Rows from block 8 of a small image classifier, named by matrix and row number. Each number is 128 + 24 x the weight over its row's rms, rounded and kept within 0 to 255. All counts start at 0. Numbers have three digits each.
After each channel's rows are labels from the 100 images, of 14976, where the channel reaches its highest value: "responds to" is what is common among them. Only what is clearly more common there than usual is listed. The data: rendered rooms with furniture. In brackets: how many of the 100, against the usual share in percent.
# conv: 3x3 conv (model.blocks.8.conv.weight, 160x160x3x3, each kernel summed), inputs 80-159

conv.86:094104111129176099129118178153102117106097114090124176176137099124121169114127153100144105119104065097150094125139126104100111142123143131107111139135126122116131119151105096131114144113131134125139066083143126153120134107092139106121114088
responds to: umbrella (59 vs 15.4); trophy (37 vs 15.2)

conv.104:123129138085135118135113116105149124115157134116134090131093156115124148135161094101142111149139150153126109163120119185160146104118110171106124137107145123131134097132181147129131121118124127155114128147097129061056074123111129117170125137
responds to: umbrella (43 vs 15.4); arch (41 vs 15); teal walls (39 vs 8.1); largest object: arch (26 vs 8.6)

conv.122:136122134132145114158186122107130140137143092113120117089132126156158142103126118155103104123155149150101113129144138071103128186123108126111100085134135119085190118128106118119141089109166117094133158185098092090150123159149122105093147188
responds to: arch (57 vs 15); largest object: arch (47 vs 8.6)

conv.4:100100165142128136046091111142179096123173092092118096142138169108114151144121082110107103137130105136076147139141131130130099085146092113110145116140145193133134149137138135178105144140120084095118124109113114174116087102131119136146132120
responds to: teal walls (42 vs 8.1); flower (41 vs 15.4); orange walls (28 vs 8.4)

conv.72:137110144144150137092131195139116114122070192151144138155105086143144132110111158121104122131135114137169105134130119085129162131126120140124127109109155174098106144114102163102120111125150112113065093101112132118130122163105119116114101126
responds to: door (80 vs 40.3)

conv.0:080173115123124106108137128128107148151132156151102097114090121152111120145128135118127148136146140101132116090141134113125115146120120141137127137161123150127122128088157111134122086112125112134140100084148147125137114138135168099122131123
responds to: lamp (44 vs 15.1); robot (40 vs 15.3); largest object: robot (32 vs 7.7); largest object: lamp (29 vs 6.1)

conv.64:114121122149160114160115110145102176099115118140145140121105117183156084111146124118148095182098116126160093127166138104117091150090131128170165123179134174114194128156091135123149125124113139112128132113113102121116104116088095153152127107
responds to: purple walls (81 vs 8.3)

conv.21:095096165155108101113105124120106151110108100113143139162129116099137121122115131093117120117118169120166116105099112125095094160088101132132112143116119124099109111135084117156149135144147087151114106132120104188098126103103138096101086122
responds to: umbrella (41 vs 15.4)

conv.59:130136109128094153126116156108180117118125115102113106102103127093137142073131191067177104100172104119119127111059128108154097144101109140123105137099121147108099146114133144095117131145089108147130117106118129097097097117176133116106125148
responds to: flower (41 vs 15.4)

conv.129:135074159113105118149121145117126143122111125077103156153162154110125109124106143072148134104140127127135101104123073114110117071157155115111095173080117117112131098106116110105141126130148150140122122156138109131144154140076100155119106165
responds to: arch (40 vs 15); chair (36 vs 15.3); largest object: arch (28 vs 8.6)

conv.67:128129140133144164145112152115151109145079118147086122144107119086115105130148158112154119148154145070111098058110095110165113097117109139128125114144146119135157166140152112106131091101105114128153119139106112112083104103151135123169149154
responds to: trophy (100 vs 15.2); largest object: trophy (63 vs 6.9)

conv.20:152133086124113139124105108102149195116092113097137104131139132145131142088080170151104130159107158160140091088185111147124084138140098122122086139131112122127135096120144103151115127102157122140160062131160150072122100136136149153101143145
responds to: umbrella (39 vs 15.4); lamp (36 vs 15.1); trophy (36 vs 15.2); largest object: trophy (29 vs 6.9)

conv.95:121126178110143147126105129122140099101181107143144116087121163126086107116126113130108147160138211130119144147138132134119124148136100116141104094161144120123125129113174128111139119159106133088107114136177138162130089145103139114125152099
responds to: teal walls (52 vs 8.1)

conv.127:151098147114136132105128132127139109140127117123143129156114088104128060108183093156114128077068109147126169123131129106130118148161087110104104106121140098130111069116085136132118144116096114123172116114156057121123122144112159136128114099
responds to: count: four (44 vs 18.4); table (38 vs 15.5); flower (37 vs 15.4); arch (34 vs 15)

conv.70:092141119158099087091089086122133138141122112165144128160151131137118109104107138127116144122125119087141141117128178131111151117148151141119142153129141131107115110151113151096139104103171144090141159074124099130137093169126106129156105172
responds to: robot (66 vs 15.3); largest object: robot (59 vs 7.7)

conv.71:054149106130096106108116131163108152144118132105168136122118104130134103110110132125105145106141124144120082128119126109132093161118126114184144145145115092093138134122093147105173097092097143131109114167151108152155110134125153107069105112
responds to: lamp (60 vs 15.1); largest object: lamp (27 vs 6.1)

conv.14:068158091091127087107094127091145157131097137125106141136100125108130100104155125143139102106115111135179128163095165080108151121122102115168128106111105072087118135118080088155126115093149096154128093105136103142171149127138120117164158127
responds to: count: four (49 vs 18.4); umbrella (39 vs 15.4); dog (33 vs 15)

conv.135:076108073155093136115111122127134143056146098103129092105107091095139096129110129085137112141161154112138139106114142114106114157085150078094138135154140125184111161128121092133113114142114120128133124124121127142145172127101109130130149126
responds to: white walls (44 vs 7.7); arch (43 vs 15); count: four (38 vs 18.4); largest object: arch (36 vs 8.6)

conv.58:163140089103113169117091121080119121130129158130141107108109149130121141105125126108122126168177167111106132114132145103137135090090142182138153111128120122131125125084193104153088137134109131113155135136143110134114092145109159146139166112
responds to: pink walls (70 vs 8)

conv.137:123112116116090089104092109104097154145170058117099113088136103111152114086108165141105139113125134097146095113115118075100095116119106094123129107122082085107116106102095143158113135128142096093149106137106137160160123095124136101139119142
responds to: robot (44 vs 15.3); ladder (39 vs 15.3); largest object: robot (30 vs 7.7); red walls (26 vs 8.1)

conv.46:117128123118127154105119129108116138134108126142113127120143134143122114128105103122153068175160152140190115083100128127123114143126145105094130065151129139138137132121122105105116110093117115117092120118152150093142089150140114131142136122
responds to: arch (38 vs 15); umbrella (38 vs 15.4); largest object: arch (29 vs 8.6)

conv.155:073118087113174157099080110129132159111136139100116094117138110125146123098116092116111151130146164102145105134159137127103132148126100106093105109099102122145106128154106105100129111079166121114121092182155141151115127108169117096096125162
responds to: flower (57 vs 15.4); count: four (48 vs 18.4); trophy (42 vs 15.2)

conv.11:150148105132131150115082108145148091137156105097134143077119122129126129142123097190148112149110084091147131162079116134118164103125084117163142162123126146139125149090140134121144137118112102137097140110126097146122097121116099127114096108
responds to: ladder (81 vs 15.3); robot (35 vs 15.3); largest object: robot (29 vs 7.7)

conv.100:082151130137114079164113121118150116138153170142097142088091136103089128120106134124126103165126104131163103142159151099131149129074140132119138115095083090135176143123102123133178130119108150129130123142119132104104113130095086122139114122
responds to: black walls (60 vs 8.7)

conv.88:091084152067133131144124108161143153122115152115086116168127098145110120135126109088120160150147123132137109170154122118120104111124107104121118096129092080139125157144129126111129141128105117115095124096096181092108151157130075140147126108
responds to: umbrella (83 vs 15.4); largest object: umbrella (43 vs 6.1)

conv.113:141116136145131106130107103139153119070132128126134118137109129104123107106125180105141122118122123111125110094122097082126133157104142121137140106133143148117064143125115142105114138129142116143145091114124098118127130113148115094152139180
responds to: trophy (49 vs 15.2); dog (36 vs 15)

conv.150:116103155137137123102087119092122107135104158133110073125160137137124136127148066113111148083132103100104116140139104121125108123085105114116099114128147096087112162153143154143143169093150134133160112145172164156115151110118107136097102135
responds to: door (71 vs 40.3); barrel (40 vs 15.2); largest object: barrel (30 vs 9.6)

conv.133:150135081096157145130098107122145163085137111102119113124156111103129131112142113128122125179111129120166098158138143124144131157139121113135093100103091125135097122112144109071132148127102130114141095105162119105129110092075116091109155132
responds to: count: four (45 vs 18.4); trophy (34 vs 15.2)

conv.138:083142135103124094099141116105133115118172148125121109119081094122142062118079124126163114091107120159146128134133143101112112130118130107140122136135097121140133143127095133146185137143091083138146088155130121152091083136152108097149107118
responds to: sofa (34 vs 15.2); yellow walls (32 vs 8.7)